A small image embedding model, trained from scratch.
Model: activation squared_relu, moe expert_choice, widths [96, 192, 384].
Training: muon at rate 0.016, 6700 steps, batches of 128, held-out accuracy 99%.
Data: 195000 training examples, 4.4 epochs.
Rows from expert 27 of block 9, named by matrix and row number. Rows with one number belong to one neuron. Each number is 128 + 32 x the weight over its row's rms, rounded and kept within 0 to 255. All counts start at 0. After the name is the row's rms in percent of the matrix's.
# up: expert up (model.blocks.9.mlp.up, 32x192x384), inputs 0-127
# down: expert down (model.blocks.9.mlp.down, 32x384x192, transposed), outputs 0-127
up.16 222 [115 133  95 107 200 126 146 147 104 136 143 131 154 134 129 140 147 175 223 141 146 139 111  95  91  84 168  88 150 177 147 147 111 151 131 139 150 105 131  58 117 156 171 164 116 150 100 179  86 187 123 156  94 103  98 162  96 172 118 153 113 145 164 114  92 109  63 149 112  78 137 148 158  78 158 129 179 170 103 182 148 103 142 160 133 112  68 153 126  88 134 103 167 142 135  79  72  93 110 114 110 149 141 102  92 134 142 188 174 134  92 109 162 130 130 159  80  72 158 174 110 217 166 146  99 129  94 111]
down.16 223 [ 86  89 132  87 129 115 171 147  86 130 202 121 129 119 117  67 127 103 147 121 190  97 127 180 102  77 146 118 110  79 158 200 112 131 135 152 165 167 154 118 122 169 211 132  95  98 151 155 169 167 161 139 133 179 141 115  98 126 163 148 115 153 140 113 112 176 125 227 113 150 127 131 155 125 151  95  96 149 104 151 121 168 115 135 108 114  92 126 147 119 163 149 129 186 147  71 108  97 125 122  95 114 107 244 149  95 124 139 121 139 138 106 160 161 100 159  76  89 112  88  65 137 121 142  38 154 116 139]
up.17 094 [ 85 123  91 110 162 140  89 111 136 130 117 151  82 114 209  88 102 137 133 115 126 153 106 113 139 134 110 141  77 129 172  72 142 108  86 135 150  68 156  96 168 133 155 109 171 195 183 111 161  78 132 143 126 138 149 138 135 137 109 161 180 168  98 105 133 138 106 144  59 121 127 142 110 140 145 116 149 151 187 118 156  99  74  83 107  92 174 121  95 159 164 122 158 130 112 189 167 143 112  53  50 116 154 144 129 137 161 159  99 126 111 134  91 126 159 152 146 163  67  74 155 181 124 151 139 149 139 147]
down.17 093 [166 116  99 158 142 121  90 154 125 125 154  37 114  75 130 108 161 158 119 140 117 148  98  93 173 123 120 138 160 146 159 142 242 148  94 124  99 144 145  98 124 120 151  64 152 120 139  84 146 149  97 184 106  98 122 128 125 121 126 158 147 163 118 165 154 171 130 101 155 133  96 104 112 155 114 196 129 125 118 129 115 186 133 198 167 141 123 124 117 170 126 163 166 140 144 149 109 107 110 135 164 124 101 181 121 175 158  91 144 106 140  41  99  74 102 133 124 153  98 108  78 112 179 190 140 138 123 222]
up.18 012 [142 156 220  73  84 133 155 115  79 152 111 164 104 141 120 141 195 100 147  85 146 123 130 112 175 126  97 147 105 142 149  86 137  96  77 126  80 168 151 183 166 148 156  62 142 118 109 112 134 111 139 121 163 115 159  34 149 106  70 137 160  96 111 127 132 157  94  69 102 143  99 151 155 130 130  87 139  79 151 122 135 135 121 118 122 164 155  94 137 157 143 196 134 113  78 147 152 139 153  70  85 149 174  70  99 133 111 111 148 101 134 150 144 106 120 155 168 146 134 151  88 143 103  79  99 129 101 139]
down.18 012 [ 92 137 133 127 165  82 137  87 166 145 164 144 141  90  63  84  99 127  60 114 141 152 180 111  88 135 123  76 127 162 113 111 172 167 145 104  76  97 123 105 109 138 114  92 138 142  88 202 102  76 153 111 163 111  99 163 153 125 126 173 130 130 126 117 178 134 101 137 148 111 111 106  91 152  90 130 184 106 112 183 142  89 155 173 108 138 106 109 165 170 118 134 156 139 118 104 169 118 107 101 114 153 144 139 117 101 151 117  80 121 108 154 137 163 127 141 150 140 108  90  86 110  77 113 176 180 161 152]
up.19 038 [125 196 134 161  74 102 179 134  89 135 113  90  79 158 125 137 191 178 154  97 130 138 108  68 152 136  76 124 107  71 189 125 145  77 145 144 120 149 112  67  92  96 134 124  89 122 158 115  97 164 155 121 185  90 118 148  57  99 116 206  98 163  86 146 156  95 121 109 131 107 130 102 136 160 133 138 131 114 167 143 146 120 156  75 100 127 146  92 110  86 139 115 133 143  80 125 122  76 137 148 144 104 134 147 134 169 164 135 160 107 131 126 134 150 140  86  68  98  91 119 149 124 129 170 154 177  95  84]
down.19 036 [119 144 200  86  79 123 112 168 134 169 104 132  76 159 154 137 165 151 136 182 148 154 159  92 171  78 112 165  97 199  76 161 164 114 139 154 121 122 133 138 125 162 150 191  95 182 101 157 107  77 139 128 180  95 173 123 127 134 138 119 180 124  91 174 111 129 145 170 142  83 136 154  89 158  99 155 105 126 157 152 123 111 107 131 163 142  70 127  99 180  57 117  93 104 152 180 109 128 132 165 131 127  97 137 149 111 100  73 166 140 163 213  81 129  91 138 165  78 125  79  80 137 143 121 203 181 156 115]
up.20 146 [108 133 149 109 127 140 156  66  94 171  89 196  70 141 121 121 158 148 144 108  92 163 137 107 112 144 156 111 163 131  90 138 161 173 136 131 106 150  99 144 136  76 128 149  73  59 122  43 108 120 162 115 168 114 130  78  98  87 124 132 175  90 140 137 189 154 133 106 134 131 116 138 143 202 112 123 103 141  96 137  77 126 116 164 159 165 104 105 154  88 140  78 125  80 117  86 149 169 138 120 125 160 103 118  90 121  95 132 123 126 145  94 104 177 139  87 108 124 163 149 145 168  78 121 129 109 116 142]
down.20 129 [144  75 118 183 175  90  93 117 144 168 181  90 180 110 103 112 124 126 113  89 169 131 116 114  68  90 173 130 100 118 114 160 103  67 181 123 111  57  89  85 121 101 111 130 115 110 188 141 197 101 151 166 135  99 165 147 123 173 123 142 169 105 146 104 161 108 113 142 139 159 174 106 121 120  96 113 168 113 108 145 160 111  96  85  90 131 144  68 163 153 114 149 163 136  89 149 149 163 144 154  65 123 115  78 163 120 151 148 147 156 119 148 123 112 134 107 114 123  80 129 139 142 146 121 138 147 143 166]
up.21 051 [118 134 118 104  78 163 116 123 119 123 180 162 123 124 105 171 117 115 157  58 101  92 123  81 131 138 152 143 141 125 178  96  93 128 122 104 148 202 153 121 183  63 116 136 147 150 140 102 137 118 145  94  76 124 110 167 131 123 161  79 133 225  59 101  94 135  98 117 165 171 114 108 118 129 105 135 178 110 192 109 148 129 150 148 168 141 135 129 164  94 139 117  97  83 131 142 109 102 139 112 164 172 186 166 119 127 145 129 121 122 110  90 185 182 141 128 157 159 107 188 147 137  90  74 117  55 114 137]
down.21 043 [ 93 141  82  92 146 118 114 126 115 100 131 148 166 147 120  65 127 107 134 167 106  53 127 155 148  84  99  25 168  98  87 150  78 171  61 134  90 132 161 100 153 151 119 121 113 146 192  84 147 148 109  93 157 119 178  83 115 136 152 185  62 104  44 111 167 122 101 125 112 147  90 120 125  97  66  94 107 161  98 117 130 103 104  87 144 114 190 105 155 120 115 131 123 144 116 132 176 190 160 161  60 164 119  86 139 153 172 115 117 129 116 100 155 133 115  90 151 104 152 111  70 104 175 158 172 133 168 133]
up.22 176 [126 137 121 160  99 103 143 125  99 153 144  89 208 148 139 205 114 165  99  97 126 147 132 119 121 155 127 111  83 150 103 132 116 116 133 125 115 152 115 111 110 120  90 136  92 150 122  54 123  94 108 127  63 147 106  86 111 217 143 125 118 114 132 151 133 177 118 137  92 133 124  78 166 124 136 120  69 148 177 110  95 121 167 128 184  93  86 138 161 145 157 133 139 129 206 123  80 134 158 125 135 146 155 112 115 164  50  25 138 137 146  72 202 100 149  78  80 162 141 193 128 159 111 106 166 136 181 168]
down.22 189 [ 71 132 103 159 156  89 111 118 111  85 105  97 166 126 140 106 137  85 133 151 136 113 118  95  99 153 156 180 159 191  44 151 128 136 191  92 121 132  54 109 137 135  81 153 139  84 102 115  97 121  93 129 164 135 101  51 136 123 174 116 148 208 152 153  88 158 116  86 193  69  92 146 124 156 124  74 174  81 130 127 130 127 141 127 150 123 167 138 191 173 120  60 151 175 136 152  74 138 131 109  92  97 145 100 165 135 101 151 193 161  84 137 204 184 143 123 111  62 155 149 127 126  85 113 112 140 127 110]
up.23 020 [117  75 159  59 158 186 150 165 127 138 137 132 129 167 152 106 170 105 103  99 143 120 102 124 107 172 110 183  95 165 109 132 146 168 155 195 123 122 154 114 120 151  88 150 167 150 123 142 139 162 156  65 180 138 162 124 145 106  91 118 153 121 148  91 152 115 113 167 122 104  81  84 167 132  94 200 182 153 130 147 139 103 118 156 228  87  80 120 130 104 157 144 137 101 176 108 122 154 161 117 128 117 132 112 132 114 165 144 150 143 131  99 189 118 134  73  86 134 170 162  80 172  78 138 148 107  57  40]
down.23 017 [157 140 121 190  68 166 107 164 161 133  99 135 116 128 131 136 145 126 124 129 123 180 179 120  95 114 126 117 142  45 103  85 136 118 147 141  49 105 128 138 174 107 171  92 131 103  77 179 172 140 113  99 139 133 125 165  90 127 154  52 158 105  97 102  97  89 161 172  94 107 228 164 131 137 128  95 130 165 177 128  62  98 147  96 141 206 122 163 112 132 114 157 127 178 161 131 154 165 100  98  89 124 129 141 154 134 123  70  67  92 162 144 110 151  84 155 143 138 161  82  97  70 158 154 152 134 149 128]
up.24 183 [144 134 178 128  83 118 124 100  86  80 130 144 169 164 126  91 143 161 115 115  77 196 184 106  96  92 160 111 213  90 111 106 148 125  81  93  73 146  78  85 146 125  98 129 123 116 132  74 161 173 155 136  70 138 115 126 138  98 128 144 156 163 115 134 110 148 132 169 109  71  85 108 105  61 132  93 143 134 179  92 146 114 122  85  38 152 125 106 134 183 154 119 197 126 146 119 102 175 106 157 167 162 143 112 141 116 143 138 195 139 121 138 166 115  83 131 102 149 163 177 152 151 114  59 117 157 126 103]
down.24 186 [101  98 170 206 133 109  96 165 130 109  99 102 171  84 109 133 175 141 126 155 139 121 120  84 179 128 141  87 150 148 134 164 150 139 203 202  74 145 123 154 184 117 120 120  97 162 149 100 138 135 165  34 176 139 116 124 115  89 149  88 130 112 104 107 141 152 114 140  91 150 102 174 144 120 132 148 163 120 130 150 134 130 140 175 159 135 123 136 133 186  97 104 112 131 149 135 162 160 107 138 152 159  87 161 111 147 147 128 197 119 182 170 126 120 142 135 132  76 103 120 143  77 110 170 124 147 144 138]
up.25 100 [ 96 110 117 147 117 158 145 135 177 141 130 170 157 173 169 115 102 148 202 157 163 139 140 107 120  86 111 171  68 110 120  89 179 127 112 139 141  99 108 133 136 171 153 111 122  79  93 130 201 142 145  55 161 122 103 111 116 140 143 135 185 151 140 118 113 104 113 178 122 129 178 136  79 179 115 151 175 126 132 119 108 151  86 139 133 130 133 128  90 117  74 169 118 118  68 183 240 114  60  90 134  82 147 140 123 128 116  79 114 132 174 183 128  21 113 131 227 112 135  89 134 112 110  83 131 161 112 130]
down.25 091 [149 125 109 149 131 121 184 151 105 106 121  80 115 167 122 135 114 111 115 141 134 106 101 138 101 142 152 143 132 163 168  99  99  92 149 132 117  88 127 146 141  92 109 175 151 120 184 139 110 107  65 155 121  95  68  98 106  98 100 153 134 100  60 185 114 196 155 151 156 134 108  85 153  80  96  73  62 185  78 167  87  97 116  25  96 167 162 147 160 172 169  95 176 148 140 137  85 125 165 151  83 159 116 173 102 158 149 152  95 114 148  96 155 172 128 150 113 110 109 154 148 124 126 171 133 123  55  88]
up.26 033 [150 150 114  94 121 138 157 170 158 149 204 139 108  85 140 111 139 160 139 134 128 105 134 111 119 163 124 136  85  96 164 115 145 120 136 167 123 111 202 111  74 147 128 126  92 175 113 146  67 149 149  84  99 155  97 128 176 129 155 126  91 180 113 139  90  72 136 133 104  85 106 136 119 134 118 102 117  86 136 135 134 159 114 155 125 151 112 131 152 144 131 135 127 118  76 105 132 122 140 126 162  86 138 196 119 128 126 146 109 137  92  99 113  80 188  92 167 139 144 162 148 129 112 208 110 121  83  76]
down.26 033 [137 125 145 136 195 119  57  88 137  67 130  70  99 176 137 118 110 134 119 136 104 105  91 143 124  97  68 120 120 119  59 189 143 172  98 154 107 120 142 134 113 115 162 139 171 114  96 138  72 126  95 173  79  85 108 145  95 118 190 155 107 125 129 120 134 165 114 148 224 110  62 103 145  93 180 153 133 100  94 126 145 130 104 134 209 109 142 114 129 177 127 131 168 105 160 148 136 151 123 114 122 155  76 137 135 147 137 132 155 104 104 120 127 179 152 134 173 137 157 164 124 125  94 139 146 136  88 148]
up.27 042 [103 139 146  71 122 103 158 143 117 153 158 130 150 130 116 151 138 133 142 169 134  94 115 171 158  89 138  94  78 205 179 105 133 148  99  75 135 171  75 108 112 123  76  98 140 165 107 105 133 112 121 171 115 133 139  68 131 123  92 160 159 115 115 155 145  93 176 146 133 100 134 168 109 131 126  66 110 101  98 148 142 143 151 104  77  24 134 105 184 112 154  98 134 128 162 165 137 167 118 144 103 127 167  81 121 122 101 169 109 127 144 133 192 109 151 150  98 140 182 131 154 127 181 154 193 158 108 133]
down.27 037 [124 148 141 131  66  79 148 152 154 145 138 100 123  73 165 141 117 181 105 126  92 113  70 153 171 155  79 132  77 197  52 158  95 155 179 149 112 156 229 158 167 122  64 113  88 151 159 126 126 129 130 125 122 149 100 151 115 115 133 134 142 110 112 139 151  74 150  61 160 105 108  99 169  79 114 118  80 107 157 108 175 131 113 145 207 177 112 142 114 160 129  97 138 151 146 144 131 139  85 142 124 101 115 102 110 121 143 116 122  72 141 149  93 164 119 166 106  78 108 150 136  92 134  72 183 131 119 114]
up.29 012 [ 90 145  93  73 160 107 145 127 122 116 154 136 149  98 122  98  78 135 111  99  86 143 139 189 128 133 125 152 182 193 107 141 101 113  89 120  95 144  51 190 100 137 154  92 176 137 126 104 103 142 187 126 147  74 122 194  50 115 119 163 115 134 123 162 143 143 145 129 151  87 146 146 127 107 167 148 107 133 166 162 153 141  87 158 104 135 175 175 201  96 156 143 144  87 158 187  90 141 112  88 108 103 120 120 115 148 128 101 144  99 132 167 127 114 127 151  86 114 206 127  57 158  50  99 133  55 123 153]
down.29 012 [ 43 134 134 143 143 201 116 145 128 134 130 155 102 127 108 167 147 108 143 131  73 130 130 112 149 104 147 115  97  38 110 136 165 157  81 123 156 146  63  98  58 168 144 115 181 115  43 132 133 192 120 180 126 134  93  61 139  98 102 106 102 158 157 176 115  62 134  97 201 192 138 121 149 118 142  75  78 104 151 130 104  98 131 116 102 187 102 130 181 111 128 139 122 150 126  58 122 118 103  84 138 173 135  94 174  72 174 154 122 100 109 116 104 138 139 139 120 132 105 157 139 159 184 103 113 139 156 166]
up.31 190 [162  87  90  80 157 117 146 125 133 111  97 133 109 106 125 150  84 119  89 127 105 137  45 164 106 120 167 136  98 130 162  98 178 137 119  99 132  83 138 166 104 137 111 122 161  82  95 200  99 144 152 137  55 132 100 199 155 133  98  85 125 170 136 137  94 105 177  83 102  82 106 159 130 109 113 148 156 108  92 138 109 124  91 140  85 128 175  97 122 118 147 115  51 129 139  76 163 164 127 132 131  94 138 118  86 166 109 208 199 108 110 125  89 194 157 140 117 144 130 209 150 140 140 127 104 146 155  62]
down.31 200 [125 136 151 124 117 106 129 175 170  68 114 164 170 136 131 137 117 213 141 151 132 138 130  88 146 114 173 142 101 105  98 104 153 156 181 161  95 119 131  70  95 171 143  96 138 157  98 151 146  72 158  49 125  80 136 114 114 171 114 159 140 179 134 158 124 134 138 109 115 162 138 134 108 104  64 139 127 136 129 153 167 163 163  78 152 124  90  41 132 154  92 126 103  81 113 130   5 117  81 162 111 109 121  82 103 152 187  48 111 107 160 132 192 106 147 102 104 160 161 152 108 175 201 219 156 108 149  99]
up.33 007 [185 121 163 120 162 174  95  84  95 130 154 136 153 107 141 174 185 127  96  78 152 156 124  80  76 155 107  52  70 132 149 117 132 122  73 108  82 141 132 170 151 114 140 129  72 135 153 176 132  61 174 177 130  98  94  96 149 137 128 146 133 143  97 145 138  85 181 156  78 166 207 130 145 112 119 138 100  94 134  81 134 151  87 171  92 154  72  78  95 153 148  68 153 184 167 139 100 141 155 138 134  83  29 156 180 174  94 120 146 189 135 124 145 110 148  73  86 192  91 173  82 116 117 126 120 116 145 112]
down.33 006 [165 166 111  94 111 100  74  78 157 113 143 109 154 112 130 137  98 134 178 133 154 106 160 122 119 135 188 121 192 121 153 149 120 123  73 122 116 135 124  99 103 143 161 177 143 118 114  97  88 166 164 105 112 125 182 150 125 108  76 115 134  96 156 148 113 137  74 159 127 110 131 166 114 255  76 130 109 155  93 107  43  92 141 154 190 136 127 170 163  84 119 125 125 146 140 152  44 169 183 141  85 160 168 160  84 107 117 155 106 152 144 133 155 152 196 125 162 152 193 129 129 133 131  62 141  66 162  87]
up.34 020 [107 154 182 115 116 186 132 132 130 107 109 128 138 185  95 172 110 110 166 160 110 181 109 112  86  96  84 148 111  71 114  96 114 177 135 137  60 135 134 100 106 133 148 128  80 172 161 153 113 136 125 107 113 183 171 165 158 171  94 179  89 129 124 136 116 122 148 154 150 106 158 127 173  83 160 150 130  99 146 128 120 164 111  79  88 143 203  62 111  90 111 181 116 168 102 116 116  88 110 144 130 103 174 139 173  96 175 208 112  64 214 106  62 133  95 187 120  95 111 114 149 174 150 167 137 110 122 153]
down.34 020 [124 118 101 112 101  95 121 137 129 166 118 158 119 121  49 167 166 160 118  80  96 125 108  86  90  54 181 111 117 108 169 122 150 114 139 152 165 131 120 159 177 139  93 130 137 188 111 118 203  79 115 111 158 130 163 142 143 117 147 125 136 114 120 113  98 122 162  83 129 188 137 135  96  98 100 101 121  97 151 124 212 131 163 121 131 144 118  71 147 107 133 138 119  97 137 113  99  92 120 119 134  84 153 184 107 126 130 154 135 113  92 182 115 130 139 126 165 170 125 148 118 187 156 152 135 112 128 184]
up.35 011 [156 151 195  91 134 155 153  93 146 121 141 144  55 120 111  94 157 139  96 127  37 119 147 174 202 133 135 178 111 192 154 138  90 107  96 113  89 106 166  96 142 130 131 121 136 160 153 120 115 118 171 115 160 165  90 191 168  81 123  87  89 145 139 165 159  56 138 169 133 171 158 129  96 121 151 127 104 106 141 194 107 136  96 123 117  97  94  85 180  88 189 161 133 110 130 124 157 132 154 116 179 130 125  97 196  93  92 102 110  76 108 176  82 173 120  76 128 142 127 132  98  99 157 139 115 120 141  77]
down.35 011 [109 132 129 151  96 115 168 105 126 140 136 123 147 101 139 164 167 119 129 131 144 113 119 149 174 114  61 100 119 111 112 164 180 126 105 151 123  91 145 113 109  90 137  60 107 140 116 174 151 145  69 152  90 159 118  61 142 124 126 109 112 147 141 109 129 135 140 124 151  94 123 130 115 160  96 161 105 101  95 179 166 148 173 169 201 117  72 128  80 175  49 212 121  99 165  84 124  82 150 153 146 120 128 154 102 145 110  76 119 158 138 115  68 135 148 132 144 199 190 146 105  90 129  95 195 154 184 139]
up.36 011 [117 106  69 129 125  79 125 132 138 135 134 132 112 100 123 154 165 154 154 130 132 149 196 122 149 135 123 128 166  95  87  93 177 153  98  78  91 133 146 117 131 107 176 125 152 127  92 154 111 155 156 123 176 136  51 107 173  99  96 184 161 102  69 150 127 145 113  82  94 181 131 145 150 136 132 171 141 134 129 141 143 109 113 124 116  88 153  96  68  67 175  63 130 131 127 160 107  76 120  78  87 167 127 130 131 142 176  75 130  87  95 104 131  54 115  99 163 177 172 119 142 132 144  94 171 133 151 165]
down.36 010 [112 146 108  58  85 175  99 151 176 161 142 143  77 145 173 129 124  89 157 202 152 154 148 115 146 110 117 126 111 132 160 170  91  85 134 130 111 142 109 121 114 109 114 132  94 102  94  53 172 154  70 160 146  81  65 133 110 153 106 136 163 109  88  88 141  93  75  84  95 138 133 136 122  85 140  50 111  92 156 127 126 118 144 122 125 196  88 150 168 139 146 152 109 148 154 175 115 129 103  73  77 176 109  95 124 154 138  90 105 130 115 131 154 170 146 177  23 127 139  85 111 124 172  86 129 134 164  90]
up.37 010 [168 114 207  96  79 110  98 136 107 149 173 147 114 111 116 143 115 177 142 100  82 162 135 119  83 100 127 185  88 111 105 208 132  79 175  78 125 156 132 174  91 104 113 137 110 155 154 152 141 158 149 155 106 129 149 201 120 104 184 164 118 175 146  99 123  64 180  86 109 110 113 130 113 140 103 126  38 105  49 178  94 128 106  74 102 112 105 117 119 115 110 137 105 177 136  77 101 133 111 130 176  96 135  97 139 119 139 140 153 133 142 103 167  69 191 159 177 147 121 144 135 154 152  99 180 156 125  88]
down.37 008 [149 142 136 154 122 152  37 128 157 158  64 125 164 121 132 157 155  90 111 189  94 133 138 190 141 156 108 117 142 149 105 111 210 141 141 112 115  94 121 120 105 149 184  66 127  92 102 129  96  97 100  95 157 182 100  79  96  99 141 213 136 116 105 105 126 110 118  87 118 149 160 126 118 146 146 125 170 123 162 137 123 105  87 169 124 134 134 130  64 134 111  99 141 131 101 114 171  65  95 104 167 121 132 129 112 123  71 103 199 108  83  99 125 177 175  75 161 165 102 114 132 101 158 151 103 177 137 119]
up.38 009 [106 128 128 119 167 160 122 131 176 168 126 110  76 147 100 128 127 130 115 137 136 145 128 145 202 166  63 167 100  64 129 107 130 111 173 147 157 115 175 123 135 149 124 114 126 119 133 163 128 153  97  34 147 134 175 157 132 112 116 122 179  94 127  79 193 100 101 110 120 156 176 142  81  88 147 110 151  71 117 135 132  72 136 138 106  94 154 116 151  89 132  85  84 120 142 186 163 117 120 109 138 106 134 149 212  85 127 116 176 110 126 153 140 124 198 158  75 127 117  90 104  98 126 141 175 108 141 166]
down.38 007 [124 165 125 178 179 137  94  87 124 103 146 103 125 120 155  63 104 157 161 129 166 145 213 104 126 148  97  99  83 147  83 163 132 171 111 163 129 120 149  77  91  96 101  95  75  86 170 181 111 116 139 214 139 104 137 134 169 141 169 124 183 115 157 156 124 107  57 165 110  77 158 140  60  89 135 206 135 178 138  68 111 139 189 127  92 181  57 145 155 109 149 170 118 105 103 146 120 150  96 180 129 121  91 118 102 149 144 127 121 162 147 107 107 115 116 100  84 118 112  71 133 120 162 157 124 117 105 225]
up.39 215 [103  57 151 132 156 130 138 128 132 156 115  77 125 165 181 148 171 144 105 131 138  87  60  86 180  93  99  69 145 102 100 135 100 160 113 117 145  89 146 121 131  97 159 104 112 159 129 117 141 131 169 153 142 113 112 146  91 113  96 162  85 138 124 127 165 111 161 137 147 109 151 108  58 135 145 170  90 175 100 142 110 174 146 153 124  78 112 139  87  51  89  92 100 141 179  94 128 151 116 133 170 134 171 148 129 134  86 125  90  60 168 143 150 159 171  63  95 101 169 122  76 138 151 111 144 105  95  94]
down.39 221 [120  62 195 203 136 129 112 135 170 132 156 146 117 157  87 131 121  32 135 122 120 126 113 106 122 113 165 108 129  96 179 191 179 117 111 143 108 117  74 172 113 131 140  87 134 104 130 181 150 136  93 106 104 122 146 118  85 124 148 159  75 111 102 121  96 140 131 132 127  75 138 130 124 130 116 152 148 117 146 106 152 163 116 129 160 123 130 151 140 111 135  92 196 136 163 122  98 153  79 122  73 101 112 106 130 173 158 137 157  85 150 106 119 175 137  97 116  58 141 174  68 166 149 167  57 178 127 177]
up.41 023 [146 156  92 143 168 108  78 164 111 112 171 123  89 167 122 138 176 126 101 143 117  91 136  98 120 109 163 124 112  82 163 148 137 105 181 191 162 173 176 164 193 133  72  90 136 149 171 144 159 134 129 105 122 130 174 152 114 147 127  75  73 187  90 153  94 121 150 103 155 163 137 144  93  77 101 185 155 114 137 107 137 146  97  86 139 122 115  98 102 173 124 188 139 101 136 133 137  94 153 120 106 196  84  78 120 119 148 153 128 172 109  91 110 108  80 137 141 143 122 164 126 211 148  87 112 153  92 112]
down.41 022 [142 140 131 117 130  67 143 152 138 115 140 117 130 115  55  76 118 152 104  60  96 182 110 125 120 120 120  82  90 149 116 127 187 124 208 141 127 195 121 140 105 137 135 130  50 130  71 162 121 137 160 153  75 127 108  98 125 155 145 103  97 135 127 143 133  96 154  52 144 117 105 176 100  75 106 168 105  54 111 124 149  95 131  90 141 180  89 157 144 195 144 122 120 167 116 180  94 115 165  69 112 167 120 102 134 144 104 141 109 116 110  70 137 117 123 162 184  85 143 174 180 112 126 163 123 106 100 121]
up.42 032 [119 132  62 159 139 173 148 118  58 158  10 133 119 113 191 141  82 143 109 157 139 108 132 151  77 114 180 105 108 172 165 161  80 130 179 152  95  95 125 146  87 140 148 126 139 156 124  80  38 160 105 126 152 119 101 145  85  95 114 114  87 147 118 133 124 152 118  74 172 123 144 145 138 153 136 178 136 112 101 141 120 120 155 174 125 183 124 131 148  99 140 130 119 137 104 106 126 104 123 168 203 171 118 110 196 147 122 103 104 139 137 174 115 154 178 123 118 115 137  79 120 112 144 111 116 134 109 117]
down.42 032 [143 119 172 138 124 142 150 140 144  95 217 120  94 120 108  93 161 151  78  70 173  93 106 131 120 143 126 105 105  98 108 181 114 102 137 110 167  92 117  92  62 143 127 140 124 108 114 181 124  93 120 158 194 148 183 175 121 113 112 174 124 159  31 100 113 159 114 126 127 138  96 105 174  90 110 177  92 116 199 118  94 128 147 143  55 114  85  61 131 102 119 137 114 114 166 126 121  70 102  72 135 183 128 108 133 180 132 115  68 147  95 206 144 141 125  64 105  71 148 127 188  58 116 135 151 129 142 138]
up.43 041 [ 83 168 179 129  83 105 141 122 111 100 140  97 152  82 167 119 120 163  85 184  73  74 152 135 130 179 103 173 143  99  63 125  77 123 180 183 119 151  47 129 127 174  84 147 136 146 141 112 180  70 161 116 118 156 225 118 135 130 154  85 111  96 158 130 142 128 147  95 106 165 104 118 122 128 174 138  91 170 128 112 169  99 115 108 194 177 115  73 160 129 129  87 166 123 191 147 146 106 105  74  71 102 209 152  92 104  91 118  89 149 133 164 176 163 161 143 123 149 158 134 106 150 115 145  92 139  91 195]
down.43 037 [140 192  66 100 101 133  89 137 105 227 104  92 164 129  94 122 145 144 132 158 115 155 116 171 141  97 158 196 124 102 112 140  84  81 125 144 111 164 141 106 134  99 128 162 123 138 172  99 129 124 102 155 157 191 120 181 102 137 169 157 101  96  89 134 132 145 125 112  97  85 111 107 179 162 112  85 161 105  73  86  74  93 158 113 193 123 158 115 198 160  99 134 112 163 161  77  65 154 160 148 148 111 119 178 148 145 149 138 155 106 132 147 119 190 104 154 116 101 116 138 131 131  69 127 140 114 148 140]
up.44 005 [128 135 160 143 110 150 151 154 125 119 183 156 149 185 141 111 159  90  98 170 169 100 123 219 110 128 108 171 155 116 154  92 121 148 108  90 121  81 141 114 197 125 171  86 109  93 155 142 113 171 142 140 130  79  53  75  85 112 135 129 106 144 193 159 132 116 144 142 130 142 120 107 125 107 128 117 118  99 164 169  83 145  98 188 100 113  92 150 118 110 150 118 122 171  81  88 128 118 177 162 129  87  86 120 122  73  93 176 172  89 104 137 153 132 146 171  89 101 124  80 129 110 128 118 140 180 147  93]
down.44 005 [118 113  42 139  86 109 122 131  75  72  95 100 128 131 107 126  50 125  88 147  89 135 139 124 135 108 163 129 181  88 167 124 187 128 129 148 119 146 140 114 121 105  89 194 102 105 120 101 101 100 158 180 111 144 113 166 145 153 181 134 107 129  68 115 153 177 137 102 128 120 103 160 121 130 124 103  71 121  96 143 189 162 173 111 128 102 177 117 148 176 132 110 149 119 125 124 145 106  69 141 129  89 103 117 119  90 182 158 106 144 174 109 165 134 144 129 133 144  54 172 133 105 107 173 178 139 137 133]
up.45 183 [127  71 179 105  71 160 167 132  60 120 128  79  57 124 156 111 125 164  86 170 150 221 149 165 157 140 123 189  99 101 132 169 144 111  65  87 112 186  87 130 121 133 170 121  96 123 140 146 139 126 115  85 152  96 138 161 134 122 187 152 160 166 149 108 106  71 122 119  75  65 107 135 102 127 104  77 137 145 103 126 100 153 124 190 113 121 183 147 160 167 120 134 112 128 151  82  83 218  70  87  99 170 148 115 155 147 134  59  93  72  95  96  69 122 101 115 167 143 122 123 151 109 167 139 152 212  88 153]
down.45 180 [187 118 148 126 131 140 100 151 136 147  97 155 169 110 126 124 114 114 106 180 130 140 199 211 117  80 162 186 102 145  88 137 149 134  22 159  80 188 134 139  98 117 227 120 134 107  89  92 129 115 117 205 104 142 119  90 132 100 147  68 122  92 156  99 131 124 106  73 158 109 103 109 101 167  80 150 145 127  99 150 116 101  85  86 171 155  96 117 108  93 100 112  73 129 103 103 107  93 183 148 168 144  93 137 152 128  84 120 143 126 180 109  96 138 135 140 182 131 132 116  85  76 190 184 125 136  94 141]
up.46 008 [113  89 146 146 125 150 141 134  89  91 110 107 159 187 154 161 126 115  90 104 104 162  45 146 144  80 143 124 104 136 137 109 108 158 126  93  80 128  93 142 208 124 105 110  98 111 107 184  90 141 105 123 165 121 119 112 118  74 138 156 126 150 105 129 113 157  73 132 107  92 121 130 186 140 161 106 183 178 211 157 146 126 147 129  74 123 171 115 122 138 155  93  90  98 175  93 142 210  97 105 139 160 125 142 122 128  96 164 105 101  61 179 118 148  87 110 115 201 147 125 123 107 142 145 147 141 116 198]
down.46 008 [115 152 136 107 116 101 161 122 101 160 123 112 153 133  92 139 112 118  98 156 127 166  83 132 150 101 140 128 126 132 110 146  96  87  68 144 165 103 177 163  93 131 173  83 132 155  98  88 122 121 162 132 123 113 157 114 162 147 163 101 180 134 178 122 104 202 162 114 149 126  89 116 116  86 127 128  71 116 143 168 122  96 131 161 159 125 138  99  78 130 154 148 189 110  98 127  94 137  46 167 112 122  98  94  94 119  93 138 125 156  68 131 148 198 146  99 179 142 109 182  97 101 145 126 138 166 186 123]